Weights of a small image flow-matching model: 8.4 epochs.
Rows from block 11 of a small image flow-matching model, named by matrix and row number. Rows with one number belong to one channel. Each number is 128 + 24 x the weight over its row's rms, rounded and kept within 0 to 255. All counts start at 0. Numbers have three digits each. After the name is the row's rms in percent of the matrix's.
After each channel's rows are labels from the 100 images, of 14976 (inputs lightly noised), where the channel reaches its highest value: "responds to" is what is common among them; "lies over" is the class under the peak. Only what is clearly more common there than usual is listed. The data: rosettes with rotational symmetry. In brackets: how many of the 100.
# convs0: first 3x3 conv (model.decb.0.1.convs.0.weight, 96x96x3x3, each kernel summed), inputs 0-95
# convs1: second 3x3 conv (model.decb.0.1.convs.1.weight, 96x96x3x3, transposed, each kernel summed), outputs 0-95

convs0.67 101:149150138076161095122129120161112097178123125135078122127135168143120185139150143132124106133118122140098118104156146112124157100123123100127101135124152089148090115127133136103110104145100141119043171111104142122155115125104095091123134104131127129154107118092128173143147134115167139125
convs1.67 122:090092090105085081158110128146158120109127133134128083140136083111120126124128110099150161128132092149119162092117136148112143151121129122152139109124147183116169143124160162118116123153119114103177160128121166130116119103070145142118143115130134160185175131153129112138133142134116128086
responds to: nine-fold (37); ten-fold (29)
lies over: rosette (100)

convs0.4 118:113130164097114135135125106121137130127130124140133124122025157094156119127150129130125136114116123124131129133130117132120136120127147144155120104130152093122113098117134087119109114117101141118233120112144145114155157127171121088130115147134145105145113124144111137139056158148120157161
convs1.4 117:107148155124173134099110127149136080125138136115118161149199134140117142119124153119112131113119143116109108145120133099159126109125105135070128125131119119152130115145144160128132136104126175179050171156111093131105111170153132125134092121107083119123107110104134113112171107093150122124
responds to: off centre (86); mirrored (80)
lies over: rosette (100)

convs0.73 096:113149132150141116088119113082136098114130163123135142128214102102084139160114114129144135150128150146151109202097118110123136168165127110130115094125120145110113137146121148139135133172138107146126114126128073124118107128121116105136171128125159175121090116140079101140155120120114133110
convs1.73 089:152124140134087135149123144170119162141142119124121156136081184115166089130152100146121112073125123102141178132105121134124072084127109115159126164146148133100120091124137092126121157084102145135134105147129173156136150130113160142117117125103149099103158136144156106122102090140129100128
responds to: ten-fold (38)
lies over: backdrop (83)

convs0.87 141:127126149067098129129097133178129058152118153122141145119157116123115119121132148137131127128108113144109103119104130147153115089138143111136134128105104090155069155112146109128107119092129116124039096111088111095102127114151127126172116130109135090100106111118134119092150149122132117122
convs1.87 115:148135149114137133101140157165122098145144120134125120120181124128137148122158133132127141107123147150138121132148134134179129131148135106136114141128128099132075113130175087108127134102117089135080089047113109108147058166158119167139141143137124113133091149082142128107124101141149128162
responds to: mirrored (84); ten-fold (29)
lies over: rosette (99)

convs0.68 108:131143166157126160120140144151140117126116152110123102072203141176090128133105123115120113169137159120096141105142119113156151158117117109144171144108101124115160141091096138132094148157091168157156108134125162124092150138127143155126124151117141141118170106114087129134100153137149113097
convs1.68 088:114147143118106129162103153130128141103119128150172131083133164133141097100123106117159112134117113117137111163162142142156127152184130121163093087159158082104127095099093143115135122138137139164136117188138141118108170144081094122113135143151121136118109177110142114156094144139142086139
responds to: earthy (33)
lies over: rosette (87)

convs0.3 094:135126087180144167166153121121123101124157081113114139180156127103177129115100133162128182108106119103103141139095088164183121185144136143107141108124127145113145109119108134091142123121108127083148140133155126152125137104178131099122146116122118140128112138134143112102125151166124110116
convs1.3 074:121151162130129119110111136128109167130078134159149138146120097141111154102144134122111075149143127123165158139157168073066118086084119135133105129121158103148106148124167146145121157095092137195133107116102113146152134145084136158134128125106143145101138123105143145157133104124145129122
responds to: cool (34)
lies over: backdrop (90)

convs0.92 092:127094111156115159137153123098094161115128110125099133154130116150129146130134125124128125125162156135165131110164098159166161102101176092143119133144146164171165106122100178156144156175160140155164178141160108148137126135150166104093126106133170117117132154148149126130119116124119124094
convs1.92 080:140123130160129121144151093144178099141112105136195150112115147077131134153103125134144130118132101110142105151151144097062118162143104125121126162134106097153097088127157105150141143093089097111116120133163159129126111155143139162139142123144101144141126109090117142079128137118153085157
responds to: pinwheel (75); vivid (50); ten-fold (30)
lies over: rosette (99)

convs0.46 100:129132123145126119111108111081125170118142115121166129161124134104096125131134154147095147119143116093127122147136124132119132137103141107158074153091139166125182139153109148141133077113104160216171128156101111096140115136172149125132145123093125127107144130111114123153146118086121091100
convs1.46 087:097137122125159167127137125157150099127122130131112136139123118135143121106158134099139133153139169129163119162100116120110139124137111149097188147137117086123090114069131132127133173143159094053064113103138154122131136103081118122130138140148081150129080117112136122125115137147108158149
responds to: pinwheel (76); ten-fold (44); nine-fold (30)
lies over: rosette (81)

convs0.21 095:132140177133069105111168092164134148117114112126133129144135141149133117133174142137133149126146149080135121092097161126126115137134114126108126127097163162119114102151098170167151152161135115152107113118145149124121109157163178114116090131121083093119150124109176118145135124097098105177
convs1.21 083:154096092157148140135107132101137136140143122121137143107102124119118119124111111142129127141123084145129115158137114141114109111122146141167104139161107133093120147111173098094117125137116122065192108144129115145125117109085097112132167132134182203174093129146110167108146133139144143091
responds to: off centre (80); ten-fold (30)
lies over: rosette (98)

convs0.78 086:127092107082100128140122101075126153115125117093127122127155135142097118120148127155126139119089136137147146119133127129113141120147135121129121117138165100131078135118151141128107116116111095126064093109124105090125025138125142140118146105127148116113085117142140124134091071099142148093
convs1.78 114:131179093120153121142092119159133113142106141118127152118103126139099183151124148117153102119120169127125117192139108118148134165108188125163121102113131137125111131168098103095172125138151124116129151175139125123159105105112132152155140138100094134100131096099099136127121156105108100077
responds to: off centre (100); mirrored (100); ten-fold (41)
lies over: rosette (100)

convs0.2 074:147114203087129157097148139136160141144145149126105104103138113144122126120055105149112112120112155124172110125057112104090096163164148148159124167139118110099134133138139133101130146135144125130143110117102135096149115149099109132127139134112103103140112132110089107130144147105128170094
convs1.2 066:112161121141137112142136155144153142100137138155137135149127130132147127110150093141157154072110115105094130139079120126135141136126133110137092105115127202083116094130122162153092106157162126120150135111150156141133157132123122091121051139098144130127172160139157128103142126116103157084
responds to: mirrored (88); grey (38); nine-fold (30)
lies over: rosette (93)

convs0.57 086:105125165152134118096115124157113131081116101095154160133133140120141135125158138104109112110159106129097129120113108128108158115148114144136138146127104155139081139116179145123110150083145127142185111131128120147102119160093126119108143156165085171174159105120151115172133103138107181171
convs1.57 071:146151130108136089147140133105127113139125111136117085110111131135133124150106142135170159114084147138091151136128122168155127163115134101108115103108141128084141126149100077110126092163146126100100143095132130167135110144150135139157129132101195095113110131173109157094127133115154099060
responds to: mirrored (81); ten-fold (38)
lies over: rosette (81)

convs0.95 100:136144111074136105132119112135133111116095110132108132132117136148118147137125122146119147128110152156104116084136128106164165077129101102108132137110132070149144128135159169134103166146145140096040161102152122115144135124096151128134144146140093126172121110132148151160163118113156110077
convs1.95 108:147130155120161145090114126180125143126148145131090150136114143123155108105144108144120106163133106135108141084121165130118111134128125146129114128143139201127149169130067137125146133161116132119124133175113079154116143136131119132136082116154122112055106177125138092108142121164149151142
responds to: nine-fold (31)
lies over: rosette (89)

convs0.42 110:128122101112112139120130165120126152147123110118078135120128086129117167153166161106154113132126092090071117089145148125121146083100113113143140102139142139116133160138135124115128067144082111154043145097122112107114141127108086115139084139120162139153125137110130117152113116142144132145
convs1.42 093:161165167093191112133141134074141135136156141146109126122142118140113123147138107136138102101123118145138131096139136142120121127132154170139137106129134102133126146127131156130161130102153193160151104107129187134139173097142098092107104092118113125097154197146124132132153149128091148140
responds to: pinwheel (83)
lies over: rosette (80)

convs0.64 093:156102096163114130186155108078133129150110160124151163113103161110164099146131146136123166159180133143147134110156157147097127161128157116139148150151120176114162103154121137164182125132110136127180147137132141137120116109159158146137177128163115132149145134123156151105120107130133136131
convs1.64 078:111097131093134169086112137183126118121138125124126110111145137124114174078132120118128065141099102096157152175139119101148121127146115113134120119122118096139143172121130093090140143153158116122113154117155136138179156126138147171144118161132153101103106134110145076149086154145155114134
responds to: mirrored (96); nine-fold (31); ten-fold (30)
lies over: rosette (100)

convs0.31 103:143113103096141155100143135094099162108126118127118086118146121144137125150120132144135129127134123167162145188095120120138129135165127167148091159108127132147110161133125151141120172181139140181189112109122142151116128126174135112126156138109139074109080111113144115107178118146128118103
convs1.31 083:120184189159107119154122114153153119148132121120152210139135157116091140127148135128113113122149117110098117114144110130112133122104102076114182122152141127106169107160145101138127094087113146109106147179133113126147130141083124126113125127128108187131139100123116103134108130109126159125
responds to: ten-fold (58)
lies over: rosette (96)

convs0.19 096:107142098149115128165104154096125078136111162118124135139077144125127131115132116135130106143098131158096156080148141163139125144140132117128141149131130122144070122150135181103112165167154136142137151121114120149163120161134149167091152138147125162166170097144146164123117100165159115084
convs1.19 146:143129146115195145098123092129124149144140108111106107103178116158110146120110143127114099136127159105117108150132099063109131118156118114090100093110107159111174141140144136148153128107132167151174127098141106118113110082168126124137118114112084107086121131107116142119162131101117116171
responds to: ten-fold (42); nine-fold (31)
lies over: rosette (96)

convs0.38 125:093131162107119153144133178163165134146111122117129122164116126127111130098150111133142130135122142132163122132128126138132119115114112132142138115148110164157090108111111049146115144137134053126234140119148121134112142086105133144121114113128114159160139151138116137134137152126139158107
convs1.38 118:134147123112176096125141092088090110114140141115135105164159115116140136105090109094115133112140140159098155122144138136158140134130155109115148130098117111131172145107111177116108128147106182150106171138117163129159145174167126128121096126117206080121111129137118130111113121147120094136
responds to: mirrored (89); dark (41); five-fold (35)
lies over: rosette (78)